Weights of a small CTC audio transcriber.
Model: 6.65M parameters, mfcc input, arch transformer, norm layernorm_no_bias, layers 10, width 256.
Training: adamw at rate 0.0014, 13500 steps, batches of 64.
Data: trained on single English nouns, adjectives and verbs, spoken by a formant synthesiser in many voices, 78125 training examples, 11.1 epochs.
Rows from block 4, named by matrix and row number. Rows with one number belong to one neuron. Each number is 128 + 32 x the weight over its row's rms, rounded and kept within 0 to 255. All counts start at 0. Numbers have three digits each. After the name is the row's rms in percent of the matrix's.
# fc1: MLP up (model.blocks.4.mlp.fc1.weight, 768x256), inputs 86-171
# fc2: MLP down (model.blocks.4.mlp.fc2.weight, 256x768, transposed), outputs 86-171
fc1.9 105:093109140214224139047134111146095155128130152214115153105061147210089170115134131093182160132133133134124142131059139120143179115149116183165144165132143128152109104080138150157119153190108128076136112144139061118096147092134107063144089123083181135095144075
fc2.9 104:124124129098188112179098130160139171127124103127199192139127086130111126145116091106128080176162117112115076156101143066138176166099113145162136104085160187089129162097114127112133108154146135093082150084142117096129123163140119107128147117147141134098157195
fc1.10 084:076204098154148112090152095075123088100155113167154133152091130165091126142126098108129144154152126166156114146091116095133166130174090175160134118126132144156166094074138095100183184135129220144124163148170134153093193068204088094163089129148164096126087113
fc2.10 080:089147133145121174128143143159168132145115145136108125076092178178101162111193086119147102165121122139173119176076117139099183149110081073171140129157110091139211091164167137160107144122103130125165111118108096071140106080118064127158108184153125097141139125
fc1.11 092:154135148088152114156215078119210154161139137121165089069140082112107160108151117157132117123189144123110097158143114137121139169144117122175130188114136143128190122122143163163156171160133153116093082071101096092141118118102164066151117112136132096151206190
fc2.11 090:156111174156112092159120165153055157121118110120083177138156098151165155132065207136166172141162146078070144123143131057067134100126128129096132103197102124072102143149141138091132083119127106140153130087125136119088121144149115165101099149132085102177075118
fc1.12 103:156154137114168086116152108086151121073138139210146106165155116140083121114167145111174206169128062163102143097107147034142138140101179168115068156177130206133132112116167096130165124174144126138113126151102145171110138043093120126109146099070134141125089099
fc2.12 103:108117141115130105123106135165088183107091171112149142074181138090146140113067142187158131135113145122121132089123090104089116149088170164078088060166148125124166204152124119179051087111150168091077108129115170113128112172093063152138158152143151082125101129
fc1.13 106:181117117127114110096145094112154152113178112147156131182128102181079138162132132118122091099142110116172089134089118143129100146156187150138156143188126164129098095103120121104167161119112207100202129064143127136169219109219118145163134168187146132140184120
fc2.13 106:173062119128072124119170151131123105107210088108023118146058105140085123134160169138114105092078080140163121137101120136122097147149123132136191124113062114098121123133129149137097116135086158100105144102169112131156159120175140097117133097173179095116095159
fc1.14 105:166091172162127127105141123162103163108109132210160065128143095173104134148118155171164123158086144115182161140145108116118098134104123221100126175178118149154128103152195099139110212128176188185088133096155058099117126079118091156105083125096129094098113126
fc2.14 106:133155127101118140112136119169115139066130145137149121113136169100103142154087068117164127183064112131130117105110146070149144115126176129122091144179111179129107160124139078146152097131165154108176147107112204052060170123114167135090130118114146067127130186
fc1.15 101:171186102162135121159123137183162155059157142132117073108158172103120140065131098203090127117140149126162126052125142111126125189179156148135122147093105095174168167160180117094082121108138136122120104174125144121126172107096105168165143250137153100154141155
fc2.15 102:095143146114174106093131143122179125145132139112118133157138151065198105184158140138080140120138160098115132175154132221151172139170133055208134119123066127097114103194079149095117161132104157134088093089135086074127140138135120188123107127170075207129128102
fc1.16 102:089149156111110112032152145107126099109152136181141194172079142232114180095130165113152114119131145159153182147062143150122082124167108188134104140187134170145086110124121125134168133139151169169182138120100105131128131092152046117120115130097101093113213077
fc2.16 100:087111219164140186107126133155129088106103146159152128104096111102171162107181155099113095136124160150157115135105092143135142170145086175117123136080161150157078122154136139131163138116165152129157121125079149124070121103097109121075067087095118174122085138
fc1.17 103:110146125146087113117110176148184126113096138175140114080124068188122122097127138152131127177167109118196155117090203102101110149144102159137158125149122118196127149113114137061148168129125193110144148118074097094083161114144126127144066147116086095120212059
fc2.17 103:122134122073089196115152134142106136119137146172108101122105109124091185143126139110171141154154164146181103165144145111131129096176100127152196139063154110128147105094143095048090120176123093122088171057138089118144129090151163156182080160163126132158148083
fc1.18 104:144100152168130147086184105177115104118120185180190089132140092151087182154144098148168131158133194155145127141130130109112151173147139186147118192183169155136121084126169121137142197168109166158110163085099130123102114085129134136121131128087131029109153177
fc2.18 115:157115117123124159141167174174136155103146108142143141118149110137080151155161090142212142162098138126140150114118117086120153099142154123140117145179140133130125173138172068095157141081101120111149191099097126110053119135087147161079143152086093044148172162
fc1.19 091:162148123118125065141143119172152133114109169120159145126107156182152103131090117148111125116108134059139126133097144068037111115055127139102129131072104176158108078090169118153143140115177176111152153113121124191112219109138126198119147100083113090137116089
fc2.19 086:152093122173092113114123140127132169191058168153096111071151114149090134088090154141143105128180108066114195131120114181151135090098167105102083141134141136102129152105138215058109104162099083087139207144159091142124125127091133094145114150144100132098098131
fc1.20 098:111132143136152125105189133108156150136110122136122156113095169232085155070115124104141159086131104133135114146051108097124146116124097205152066139171112170150113073074135143160199198129148215118135175205140114116106120129166096090110094112091162058089145068
fc2.20 093:136101189167158131166093126080110141102151121138104181125095112117123115110150143100141108098129097075184107141095097140193093144155127113171137124094164122148128126122141125124129107058137081185109135153181130182159097144111137108127160093125118186087140092
fc1.21 102:080166136138128149161111170092130112050172135100114097170155185109156173102089154195120142100063121124140195091103144151060152128148119130101128123150053080170223177130159119063115151145106144182143092098128063086093155099141118129162153168173166091192089108
fc2.21 103:132072125114074143106149116156140142098133118129122137165156135071193124149156120087112120150115078138101116110135131159157104125138093068126173104130085120091128158189158126125148170146072107111121132093126134118139155126156137201147131118161063118160053139
fc1.22 103:160173124093117089162154193118195123129161090117068124142166070139107123088170166093147135124153094153155095060124122109132105154170125191151110146128022100126162093145102106087149145118095132156106116140071143097171117126114136141154112132105119083147141107
fc2.22 100:170129180118115124151088115112165127101092138132163166119145136082103184115126111123136169153121129142125155074139119057138152157125157178119001084100102131149099141145117137193106119123142135173091100179095180078119128056118123127124134136084091171119114159
fc1.23 101:149133150168181126161174061162139079121142200135142145161099136200104096153112159183099100098108143110165103117117087164062137136099101134205171194120166201121089060061110116189202172139135136138161115142119076126050094158094085105098139093087135124093123116
fc2.23 103:121111143101085164147124143184148129104107085099082120113176177145190092111118101088084122141111082107166105108074106124147130134093104096113107051177150163129144165141138193118148203119135175146163169100142119145126167080122105156123138096147122164151113124
fc1.24 093:144150137088183149130190180094127053083176156140132184155102119145155177097135168181197134141152155193090152171114179145069187145108098133146139155096108095111174153139131136105105065100125095150095150123095089149118167104155085150128118113123153147101100103
fc2.24 090:131114097152140161198127080125114069153151117144162122165108150105170075110113180116172119109108144109117138144156098182165121135156124111139150169140092105053133080147136084131113163166143131145161120191153132079100105170108135149112113159158072147181124146
fc1.25 100:119142129102082129062098168130189133141148127138167102123176072146124085110165092072145127153146079126133135132081104126145102153157147146097082100183125133135177101153134139118158173158119135147167113133110159123152137148118151147221075103159203124120113139
fc2.25 100:114132084114088124111091074173184160162111134134166089088154150074138094120127094107114149086186078110161195143085144167109144207119074107134137143159086144123151124115106179119105125118110113107136067116172127105174141103139156125167089088208110077092131141
fc1.26 116:096104094196101090164128104063101129111166116190085153078066150202069140138119137147094111112101124113127122082045145143086133124103097235148118110116127117156176099105182115132120098148157117139175071186144133125138104096136104062126153112106187125096158054
fc2.26 132:114084071142132079088141087146165124136153140137099167113119182165080112134161093139066142134155123176128160145094124087071180137131101134128098097110130120157142082071132135148154090062133144125176083189106086126122155128135167061128152081099150100089148152
fc1.27 100:176176132113067122112081099078181050114119149160126111156181101149128112096120136099101119220128123137124158136143111111101085195149074094144164106162094174105158106172135106101140150142148096181175135124108149169133110101108115113118159141106099103124142113
fc2.27 096:127139126125110099108193126157161115145129185095097133108080089131130128118113183191118091100154155113094065107127181114093122134130186088156187084103169152081149117114100112105156095172109124086117132115122101190090121128100130163092144097122086171124140079
fc1.28 103:160156136132149091120174144160182124061158144108121125165182145117161104143164146120107124173169129169121101135104128111073195100166078111132124134131045063108126091187169128111170130106187147157107078107124120088133130043123125110150149101153111121201098116
fc2.28 107:175104112170139102108143132121079193137077103135132133214130108132103148070056135121115112174179107174176088100133105088123111130152065108054085166156101131094160135128177109166138144118125186127117159138146136119121078130114128148052111118105073111107138204
fc1.29 099:099178124160190178128149107120124091112096192122124132151102168187065116127157059102145154143143177192105131119080131100151148142119103133178089153165124150173087114153100177136159172219086134114123146108103148120064151063095082146139207144073137151098090128
fc2.29 103:099129160154147146164164119137112102154155152103165172153167152122117172142116099128065113100185148171102125092127134134174159120148131082150103163094073122139051113131048142062138145165055074165090136132119163155110151181128142146168143093124150157111114146
fc1.30 102:163130098094141088141122162196141125147245141073101108049162177126116130135171086184070132111075143100114157108152163134095153168098150139202133112108062120142154155147138105089109113118130107074139078162132096085143137143156100104132121139151156110147185143
fc2.30 098:136075227145142110135113183139168092121103141065135157133107123124173154171200106064154149150122150167048105128090130131139170100091140153121104080111100131145119133121115104113120120148100059127097092170086099094107108102103110148154080043152084129117098166
fc1.31 094:128189093125126140143146122155159068127167144175107110113143165101098133120109107139206117140142160158195181126103183179148178202141138121066156140164093083198131153145126121068110107100119133140176102090135090147136171052129077113145128133148129124116129129
fc2.31 090:177104170151136103082129138122134152140129127125141103127066145051093114160133095174162090129103121111103092126117122145119119126094148097123128102108103134102142117175138083154127061197097121168105126149134140161129152165062152151133154062111132147146086142
fc1.32 094:089171085189184121073176144125074168107096191118146127108111153168138077127085117137130119118181122091158096166121151143123182102150127104124170180123108089106110072110194125105170100151100141111139179177183145213124195062140117148067139113111148137176147110
fc2.32 095:110107145104108130129082105130091178092146132089090102049103175067189117140084125180125115140078104061124153112167139177085103099169101108144161065146090077142135149155125144184126064109181093143107079113147111123151114141107186084121142169179153114127134092
fc1.33 093:182139082130121109125124100106137092089164126122093155106121130140124138156148138124169110144094135149167107131137170065083103120131104131103124125099100138143156124102102030144136106089127151155123169136190169167121182115153159085163173120134174094155158159
fc2.33 095:146189119101121124155141139089144171098157089121107121168176149151122159131143169195183130106088171121149101138081093088137146109146147162100094102178170102174166205171164141164143133076164147108159077082098096108117116096179095137110140150134107106101108111
fc1.34 111:172117146138138109141196101126178162115095134137138119150116040170085145138122091131118100144175103119096086077142096137110103196122123131196118156138142207135187132122153139171148091183123143104143127135092133106123097147113151151085179128128125122136181194
fc2.34 112:081116155122135149115168196129139159187109132128117124093151111157165177157113131130128141131172143168123161128161159147077100101176031104195117158152104166152143135129123187100109170083133170083120142068072116100114112163102153134161132133111092110148144170
fc1.35 091:149185112132129112126158135135177127123114099187112150189088139138087153163167101116141159126104202114137097074111150093148121145095161153140088100066091130111149150147147104118120117116132138116151142166064170139123157108186075176153138155129154115222105103
fc2.35 093:082129183108156112142079136154129103119111055121114121115123144099182131122100144132119220105142149083102130143149155129143198117149099082157107108138133107080065139155103140192134133164151092192090108172094135121129162131105138101105159102155068185130157139
fc1.36 106:096145162135164106104129141084181062142147148200176118129144087175064130115159182086146174161138105136066143126098126118130158175139123157104083115188076140152174080149126171145103100153092109187121110145132111139159100087116071099146106165139178117110110086
fc2.36 111:101124124146068158114091079143108147161125130090114114085168174110131154090095103147135146108172172138111177098151137133097129097144152098131103115137156114158131157108142128139141162086146128158142114155061140126104105146099105089131114124057137067127119107
fc1.37 093:124165110157110104109173059122090107155130148102121076180110159129143096135094117159129153117150129102158103133140137168132155118169093097170178189139147065154117052165126105117143132104088138146132140154142128184089143101091084109174133113069105140168179129
fc2.37 092:114121159129148167151096158178131098027130178096116155062115154095184109087143098150132147191032092106099079124115144115114131132132131149160100109139118093136141165112188088145095102124177144146143127139125152145096150096067139138135183156140128138153097083
fc1.38 098:105186124135166110115174090135124133103175210106117195114116148167060174135079139130176142138094112135083113109019125103096156113120073135184122183089133161161133152109166136111143111222127119142129109121181085119098154051147178091103110120153208140123099140
fc2.38 098:066116103042173129140112088167155127142095123201189131174114096147143094158141045062108129225158098176145143116089133101146121172136088188160111149108136152051138128108139136161104175162113145108064111119100152108179088107125174078120110093123154118122122185
fc1.39 097:111163131157138171117063155116112148053121140180126118163070107178122146109100126097222159120065173055189144125058108060114105143168122139148094146190118138141109085152162129154152151141201180118156180180110143117117129148151104121133131188132085117138160098
fc2.39 085:130134134090179126105137106107169126179205115057166121130098151086157096170130090140148114117167139157088109156127186143128106082101149125152152161121124091102090063158108127199101105107172152143154075122131143113105160153091137149114138106132083153128146112
fc1.40 092:135114108146125125133129116117163125090125098166104150116088143168093116112111092139120152104111109064127106085065117133107114134112163184187081074158088163150172148081159096150196116130137106136175095202118162131136144126169152084123153146121183108143160064
fc2.40 097:171073114167136082085154141156095082165141123138066180112087155126075118077150136180123124168086106164163144110092107124119186088160092137131115141121150075116173128150135088190106129122078134168138118165106147182097139108126170093112135113069100171111110116
fc1.41 107:116207136082116177148182110118201107118117126120124071179158120153098131122137123110167192158155121159113130084133152116167143201179138134163108125147128104138167096162094088138179132133107126154084160143067153110120156080100124159129126131118123115123147130
fc2.41 113:099203124084113099090102133079139104136079050084102106133133104100115131139138112094116180126145113104094146153182163092193180145105126118074067094090101104119090131131094143117118140122141136162122167164120165125184169126126118072092118105150143190154094108
fc1.42 093:140128116142098115148131105084129104116107106173136136076130144192053085114105154122148116129120087103152133092130109067117115123089157212143070120111090151133154121082155076160195124097115102164174128219126164156172117111160117085141164119125143082123145055
fc2.42 100:147058092178114095073154155101116097147084147098085186109121130140084142066186129139137117158099120169147142119112100163081158079159124132105114103107159080115148106145141087140154107117088133170120185174163138177093131095151157126114107110107103126099100109
fc1.43 096:163162122155119117104106184182119148080122099146115151083116110145090119130136123143140124085129113101171123091114125180090170134137121186147122175088052106107117085128170090108140109108153099150095122186152156132172160093170111146095192154135132132131113063
fc2.43 101:102064128121105164088132131105100120122173096111121168124105135129139129093173102110134107124099100148065159110107072153120143123175100110130104080175157106119128133111124125144151090135031101204138152177103100118098073101134158089076101144083134156105148099
fc1.44 102:122188122113161166146153127183216084108086106102120123161158114169131176088141152089153108145170153175103116092060102130140176185062123099103121102125076146141195192138111123101115121120079092113135152145093120117170093154129075143175122184126167123096069123
fc2.44 106:066163107164148130137094151093176155145111100077141136108155184079143165148114116070123102101130139120190119118128147167194149135129088098124126139140138119125140170191105158122108137146118113111113099151099148100153103192108184119135133083141180170144128151
fc1.45 103:085177130134130068069117067130148080150187215146164103111155092083172099110175074138101148134134141151089182141153139144065147209169128105132118151113154136189150111114118138105116120152092094118089064118070080120113152099048115093148125101098139149161094165
fc2.45 106:110121104106166092117062173132105123122090111121140203130169122157127163095079174109131087191178166091163133136111068166128087120101104124113114105180165209097178174143100213138131149176159133147109141124166119153149101171121096191131079158165113134051098102
fc1.46 096:087184089116165136164222123153181095095155132140081152140054138129095118122114152151172154105197157163074101155118155122141141089126140147167114141144142101124143075118124153159172163134141116072127080163117094065147106130145134063141140078097118138130103095
fc2.46 093:186097128081115181107125158157154136072129084131130107119092117146152127118095136149140136163142085147099092125077123074126133110175175155126104109120134109095079177112153111163143079179160164132216173057120165098101147077121135075070148139142132106188137162
fc1.47 101:131146147137167117096123103122140058099098134178129130179104131180200080140142150088196168102129192129135077181090154177102098101108073170102173149127078121108123094120173082129148161112120139190106156114126110145147170092132148174135131072105082144185098097
fc2.47 105:149147194167147123143176145124105138152036075132055116180082120164117119152141108105152111112091087119127099171133120154188174089162108093154099129070098090096118140104118132080196171134127150108148188136153109171139129129142099142126104117146060161145109135
fc1.48 103:096174171128105121098164126162189081167131145134152123079098155128114140099103154131160179187132106145104142131112162093136202152084140105108115147175133127156146152165080133158135168136095130116113145099155128139156143067159065096152108153046156172121107071
fc2.48 108:147113120163095169111158082136083166136145131091168121088132131103089159081162120164127189126115136087118150085142114139118131120110133124146112090140089144156142179125139135084086072150107158110172191176153133097123158171126062146081122192136184124138104135
fc1.49 098:149111141131155134148102089106197119115105150175179146155144098174060104177160162110109171147130176197171144083139184061129152147093153159108101125136068114156067124152123123114117143125127114131131116143045170129132119124092100159109165134108132132150142079
fc2.49 094:114102167085170095129101130140097114093103134124108140105137178125145149178101109157050085093113118105110167168130145122119101112132060122155141111092088164107151101131135148170102106116127105164078086164084109096104106186146140150155118055170142119172227167
fc1.50 097:094170128101136156155177052098113102138183140173158168133090132094090115165157146154106080136145158167177187125130175099126177160114084117085133118081118077126130124095133157071105097121094103147103123143138117121064114123101099048202145111112194135137107124
fc2.50 095:079176117107108127087113181129126156118090109113141139107126128122145108104111129136142031138116122046118140086153083189151082149126134072149126065153160171184138124160071227168093170162120178129108092108156080115098164176137150101155080147141147185106163094
fc1.51 102:149169151149176106147199092141125124083072158088123086175115160217090155071092162089129082110134140152119057126069130089138114153110118135141113119153178146139110176094161116197176169155165169168101134059127102158104129121096091130104134137042123118156133134
fc2.51 102:112106118108192159144147141176120088154091139147152201138132101190135156139057116076073109153151120100101101119103134062132090130058160135164150149162205194071086127096120197120136126211096094092098159085133123143105063175093146118117114127094172134091145109
fc1.52 106:119139145194133148098089172141092117132162177126121158085120134125166147091141122131120095122156189116123156166113152151085164121157128156137158143086114081177139080124190122117099128094143113139118136136079083085094152039116113097151131129126150094127138173
fc2.52 097:132160109116040085115106145143110121099078053044097165093179115100167121103106122094129066099165102134089116112148092161128121101134207113115100114178147151093075127128125164149113122136121105137101080094129160153170145104151129190135105113132073134104126089
fc1.53 107:087163123107104127080104138200160129158124128107159098101134152143114077123113090114125132166162085116162180101122118144153151169175090125115033113166094134109142104132169142134158181176119131101154153164176155103138122116130154121120122111171179097104101116
fc2.53 102:089154021126130126116124054172144094133131172169147086081145153104157053156076088158106114090172114057161147110154175155117128171165126103132184081166086142138155101073092093082134163089131144055138110148172081121140126170133194160181151073145119120118089110
fc1.54 108:165130085164090123122097123116115151077181103160118132084103100104162127121172092159137091103136138114104089119137137130170133103166136177096107164132119050111090082084154070121088095115111104146147130167164160135147175070129163094166186197087141133168141176
fc2.54 112:080122091137132143127124117117164092119129116128131124121071105068171143123130078130111117108184099137151091177173118138167116123188077149147186116139107139077122085110098099168137144143102157138059087105166104092116116145108142149101117140135147231118143164
fc1.55 091:110148117092107147174139127136134072126112118131167116115180160087135138107134202162153106064072131127126214116167118105084125170115060122142082146163113089137160093177127099134123118079159115166105161131156127144123146134122086127124160096095145076063088111
fc2.55 087:117099166166183113203167099128088140144132176117030103152100082129111090150094156121145118119086122185114075137148153156128160063121111145175178110077072120075115112055116106110079103113096074101123126132105147136091133158129135121163101080117118149118127143
fc1.56 097:141112114159100117161171159107210097140140127156104116084161125123047157132146175138194168164108142159106162120113159082099188132117144128119144130120109084133219169165106131049129113155080124189091150114133087175148143066093113141173130125133231134118101136
fc2.56 093:114091104182174087125141117173127137152162141101084140135146045157167157110124145122150107128164122151074087152202155168118110093136094092119211151116120126115118137133127104082148127110111083104125162117121071151171062172109151156067098170105122154111093144
fc1.57 109:180146147087139116121142160145153142107121157136166132067160096117162153075136170144191168123151085148116125151120137121133141137118149090134083122168066089127093120164143135164112118112158115108093142127109123098142185136100086115150165122087132115114119103
fc2.57 113:175093168163141107145128144107115193083152104054103159068176099122095159083129197153140168121128139139125132085102126156139187100128210159085039130111101105127106163155160133101122048148158125106169140184077198140163107116120130158057159146113133121110102134
fc1.58 096:143216087122109151154151134166137069100125146133092085166172127128079164109151155154114182075074183160099106076112087089112170206123130145158094134115161113136167161173179083015117128098129123151087122135118177115107128129181096153151149168121151100136088078
fc2.58 092:099080168107166134155079103098175147122138084126156171093083089098152132128175157163180192098120172119149165125203150160171079121158107194172099137116145158136063135089064168177082126192177183114156143147117152105181088149108193116075148091142149113098137149
fc1.59 102:150128143147128073090169119070157074123164129168167121131157146137128137102205107086112098129145156134076115096052108117128157197098134236143093217147133194139123107112139138146122099150086112151145127111037111164127128091078126126156111125078184089132119149
fc2.59 100:104128150170155141138124115151075102091130129116131145114171194089206140165102142175151160139102132061123150206117084130083131120128115085123085112147157124117152100127103145139155096144164122140158093129188052103092121098094065109109134119169090072158124157
fc1.60 101:118091103038156130145176097137136132101119123171162106114149139194149127121094221145173149159146114112135154129161149084063119105086078144140153082149152159114154092115158137162088164138210138149134127106137098109093085114104112140102107139119153097118096097
fc2.60 100:099101118103117125146140098176112061114088147131188195163093144134149128083080120067113114112173094116177130097107120120178075163128127126127168143102189179072088132121164095169133099192107093175176079095137136154077149124159141133143096100173145126140184137
fc1.61 096:076146136177136163051140165125070158180123158112131112095111104121143111152123050101132158140109087056160160127123110166187107114204083124131081155142102153116103086188145168117162125200121138070140185124152141103102134120144136098130115125161138137123131146
fc2.61 098:116119028093127107122104090197119113112077124095101105115111170118163112117088122168100046094161127088177151108082104159051097152145123123096166088149136188105184096038150111127132104094150143094122088161147101170184162196198160120172154083146099071069114132
fc1.62 101:108154139158132167084133113220154154120124093160127139120058097189093143157145165126155065058190147115132062115132154182163151101126147215137130180088124143142080088099106115085115138151087166059144135121133152138111187074154146128149122133068180137126158086
fc2.62 102:091119149128143118176063164153131082114158097107095117173099091141127154085077130172124155129150097167090124130158117100114127170162110148105146102088117100082080112106122102174096074171144130148059165107122178132117150102156113074140122133170159123143106185
fc1.63 087:154217180161104149105158079078102133153138189110126072147100136113113122180115115162089103114107075092119116127142223170147161093120210096112101140119057059132144143158137108083144116110084132118175113109099140177081168103153107135156160129129167148212178112
fc2.63 081:100091121140146109085111144130097144122104128061126088110107093089174131108156122200115140065137161123127199090221162170169077128152067182144148063093175078151146186135135095171094083128155180125088159149165126135139111154095140096084103147131101103071190134
fc1.64 109:144114159117110145148129210099176079101156111113125099076163121125129102139111104144093166159061101105105142087122182068108105103106172160170076080119111117161168201143132049103134116144117120136158129097094138124118143107157192139125137173129164119097102077
fc2.64 116:088136157148209138104144154057129156091099116136116120153103116183133107185098084094139103128143104092131101119143159085199106108096119173178126169092115177122089128090073123113119079137106080085103146132157177135107122147111213165167116134104182198131136126
fc1.65 104:112194116156117139129174061158180130133166125157130096181067135157048125139157125129104090105154146131115033071069156119166193167146145176146108127094166114139120045089090123111140162157110148105123123132181135119071169079148090115139130128135177149104142121
fc2.65 109:113149172086137105162098125158142092124179099074119101198123121139160140100087126164143150130144134143069094116147098121135116183175142153128142114137125121101090095098095134205117185148143153111077140074132072113105140103144116091095135108171140180104109138
fc1.66 091:150124137214133111125149085175103121158131190137131164052081075150102156089106146167136093104126141175149172103132120152082152141144118125195152202078114185195128106048156145156144159134143117095141083140178094099045120103128138072133113136106107126093149119
fc2.66 087:111122158124158126119101179140188126125085073124144125179115142114163106197107090086132110105105105135103157097116121125147089130096107136163129077117117158135121123121126135173119103173121175099150127099113093075147114131095118112117103075183095103161122225
fc1.67 122:145135131122091127163166104113171154127135174124081115047145075156120091128151144102169104116169142130147145192102156166077065158155126124138179179110123184217130121085127140091167127119115137126159103113173108115154134116115130089150092174126105066140197156
fc2.67 136:195104119120082175170154119088143185118157133149079085119151103128117104119081167157184154134168100061112110177161157152169070098177095145117171145166124086105118164112174135094153097127140138128148110132106148126132104153109210108096152173099101106171161118
fc1.68 111:131191115172149087166167165172122058127184162091147128093164157105153097110113158180119120130128148116073149111150140099024156105128150107181164145092087111138151113115099105082175157140117075128132119130183092139107138121131073111163180124088126115147106077
fc2.68 115:107079143107160153205126100115152098136182077090171163101163156113167099161113087129119116108123048109117155139145149138145149109132104138196067102095142129126133144094117110144160167113115123170148100144153125084106136133134113152101076096210130142188175186
fc1.69 083:150142134212128122111135149117150090095113178156120112108120130182094123119076114104165169142106151139152149142043176062101114171153155155121148156136123149184136148115152081134160163143147169118159125136101112144121147068136057139168121192104120110146145086
fc2.69 070:140167148129104173096117149100165125160132132125153086133117099048150145105138089114136087133117121129074119168109112088096126158153108146090102149150101138152082064158165086159128121100115106202079141161161146053126141133129115077143114144157131078125147177
fc1.70 096:152120116110142108150138056147159069096165117203125135115117188107130146124092163164114157119127140140093124126144173115114149115105143166159122133086071136158122122056144026125103133065136093177118117194116152142156149126181134181128180122086144105118111087
fc2.70 096:143087181142151151153130122201109167117094137193092095144099104112177147137101104127130164090072114163128178119134105122116168145159129136187148128110131155068105164077203102155121168106195140115094134123122132123111108116147141108048129093127032114078115187
fc1.71 107:119141092188106130153089101113147044133168137180088077129136063069136091088152109150170080160129166118122175151139138165136108233183136126123191136114104088154188151122135126077091171108097127157134101135126127124174136100121132053167112196138098068115138136
fc2.71 111:181127087069083141162156165110142169111137125064097117087160133121070125108134165126161095148158133127162083104158135189129104128104147144149205118118172113195182138160078134130122070157143166134155058155130137140119107193107185117115116106082155086080165108
fc1.72 107:169173167133205106175193104066200168139071157078153136109138119152108145136134106128098087133178064115089054092148129089170107155100122138200106128080135174145107138067104149181173113140113137145103116110121123085117099122102113102136123099087110138154166166
fc2.72 110:129094121118166165157111196146137142130090121107101137086124138145175138121085159127167162131162110152111150133170163138118097088112103148159118132172152184103075166095117163135120136149207135123126147074114141091094054170082149115069123127071096115086143125
fc1.73 106:190140161180138119101138125109160124112176115142094137095148132142133137082160136128122079114155109128130128092112126141095128144134177128198159184062102152148187109102087168085123139124111125139169096163147145128083144106117117079174140191125141074124183106
fc2.73 103:164085174149084169131146173178104161125181119126105098118072182122158105113100121167120188099095167108142124163112090129085125122145167077160157107126091149149073161174149162116134071136158153139171105162089113119065143155082109097091147134118110122154121121
fc1.74 097:135156078123146141139094112112163089142088170161156148136066139226139079032037147153177111132159121107106116157118130147061099150183169147136153154182134151137168066097086149189170114165108126178115134140099072130056108107117082180094089136125123080122122058
fc2.74 096:094068114068061071171108178165107121145150140074125125134175112093181095138111158177097138165123119085158187125218101110148107110081146119081109132079159144099149117123095132165093137144152149162059134104197128136131105156134097147082132081179097101117176196
fc1.75 095:117216088150105093149127117120062076119140195133136148115109174139082154084091106146159130165115126183155143143089108152087162169079118103111131145144113137149142099132113110164107131126097097139148138141160147125081178110120000107152165113094124105107118158
fc2.75 099:132123131173097098087134142132120095100126147065185141063094153023106151108096140146175108148091124136153132131106132130111167087075131128129122139170110103134153111149134101201110081144085133153081092152150104124146155144087171135141158057145123106089090149
fc1.76 104:187163131139098074127119127102156075155158156152125115102199121120117137116163104101119135113156154114094118150093094133090135219115154152134121160117130167185145140151136162095102122166132129131115082092099114103120127118063076105179134141110166134134115183
fc2.76 107:145159149106169130117116115129122131078113140137111126073178133158174101173114173103127146124115125059082094155123120107142129093112141090128100066153133170112141146136122172089178082132127085138152139099148114187128121076117168180137144157197106082143106087
fc1.77 104:098184135144207159123107128174110153114133144136168100144120063148148152142098135189113076093110145034196100127126155073142158093096093124131125118083128098126135082113130076115159143143149160121100165110178131116122172121162134126129101135122102134139176115
fc2.77 108:064116136095141132145106089126092085185124146186164125118146137125113139113106127144067154171133158150148169133085107126102137180124067164090098063096170129120135156121153141135121124102095189173153125182108143085105119138104063109140085084125127157118157144
fc1.78 104:077118074070119122169160094152135094120170126125198123083097163183123123103078177206174100184212092140138171183150174146033194077100116131140135136124113135107142061097093096150164167145156122152100162127143142140075127118089090109126106091114141045102102125
fc2.78 107:134128046101091131154171095176115111108149162132148179130159144118150099099107155148119129112156074091221067130135140110133098113158122102121158151100187182093117082117134077118169144161175097080173139077170133161101160133143130177144148105167111116167146138
fc1.79 092:114119093116175169144174077147147079122078131181101088149155157135139111139150133154123138112122183159125156137130147124114076206152063153169099156132113118145186141126181109155113182113176135167102066179094122129142083142114140142097179144131096102085119124
fc2.79 088:126104120179113203168184100142054101106154091185083124176143078055152115089160156113139100063084155142130135110149121161130163177173105109130169180107174142108161173085128130138107143145118167121118154132099131155128137172131186110108097110105121140140148180
fc1.80 108:138202156156126150137121173124148142083131162099088095147127147112121150125118140198149176112098166134159133104149203127114152135149126087170142107128066067168168138143122125112117101101104112149127108123134086119098177129137088147185147160119136133215148113
fc2.80 106:137054195145107094113100148134092146113136097068089119127183200089198095183182135157079161145091096080143103094152164174164173098105153122166148124165106104143125181175088158142088118124132127145143117097123122133152125092132114190145110141178094121114096114
fc1.81 109:141177102141109111134193070181162059113068162143151095213160104135114147131147106123094134118127148104070058085071101120142138214099146128151104143129165148119160153129137088125149113141118143075128111172089125126112110119109126149144194132087110131120109146
fc2.81 106:103136060112151133203116099086163169165118094081099128087099120166164102122057110105147100137171115106083174163179144139166099101167143154147158153153140174102135117112069151185117127106123072059121167099115133162195067173111230089154126102133121143149167110
fc1.82 105:152172117211170136154147137086138147090088189135132130141099111183101141110113111139110073124175118157123117079143145089078147140094103121149150106103107108181165129065135142172118115125080099092145114189090131088072100126061114101158172138030139080160186115
fc2.82 105:126131111119118174081091119108194148101135095114153160114120121063134171089123146043179060111170090188130156140162128125122108135178103109126119109163133122085125118135140151152091106161113166159120129108109149066152103114055124105157105170112128080165133173
fc1.83 099:174124120139103101157101122084080144087159132168098116117162074120128126122110134098144091159124151104119113143129134139113068130147150175074183147124103111134163102087169069116071148105121153160178188149170169155168145149131142157184117154158138081168187150
fc2.83 102:066100157115165173137104151082070084135155129151135121161048140179126113169116164102187137146116171195137132107093149162174158106157139181154142127110099147128181102114111172152089182166114187142115140129116075108111139088119139098111089105113188151106085150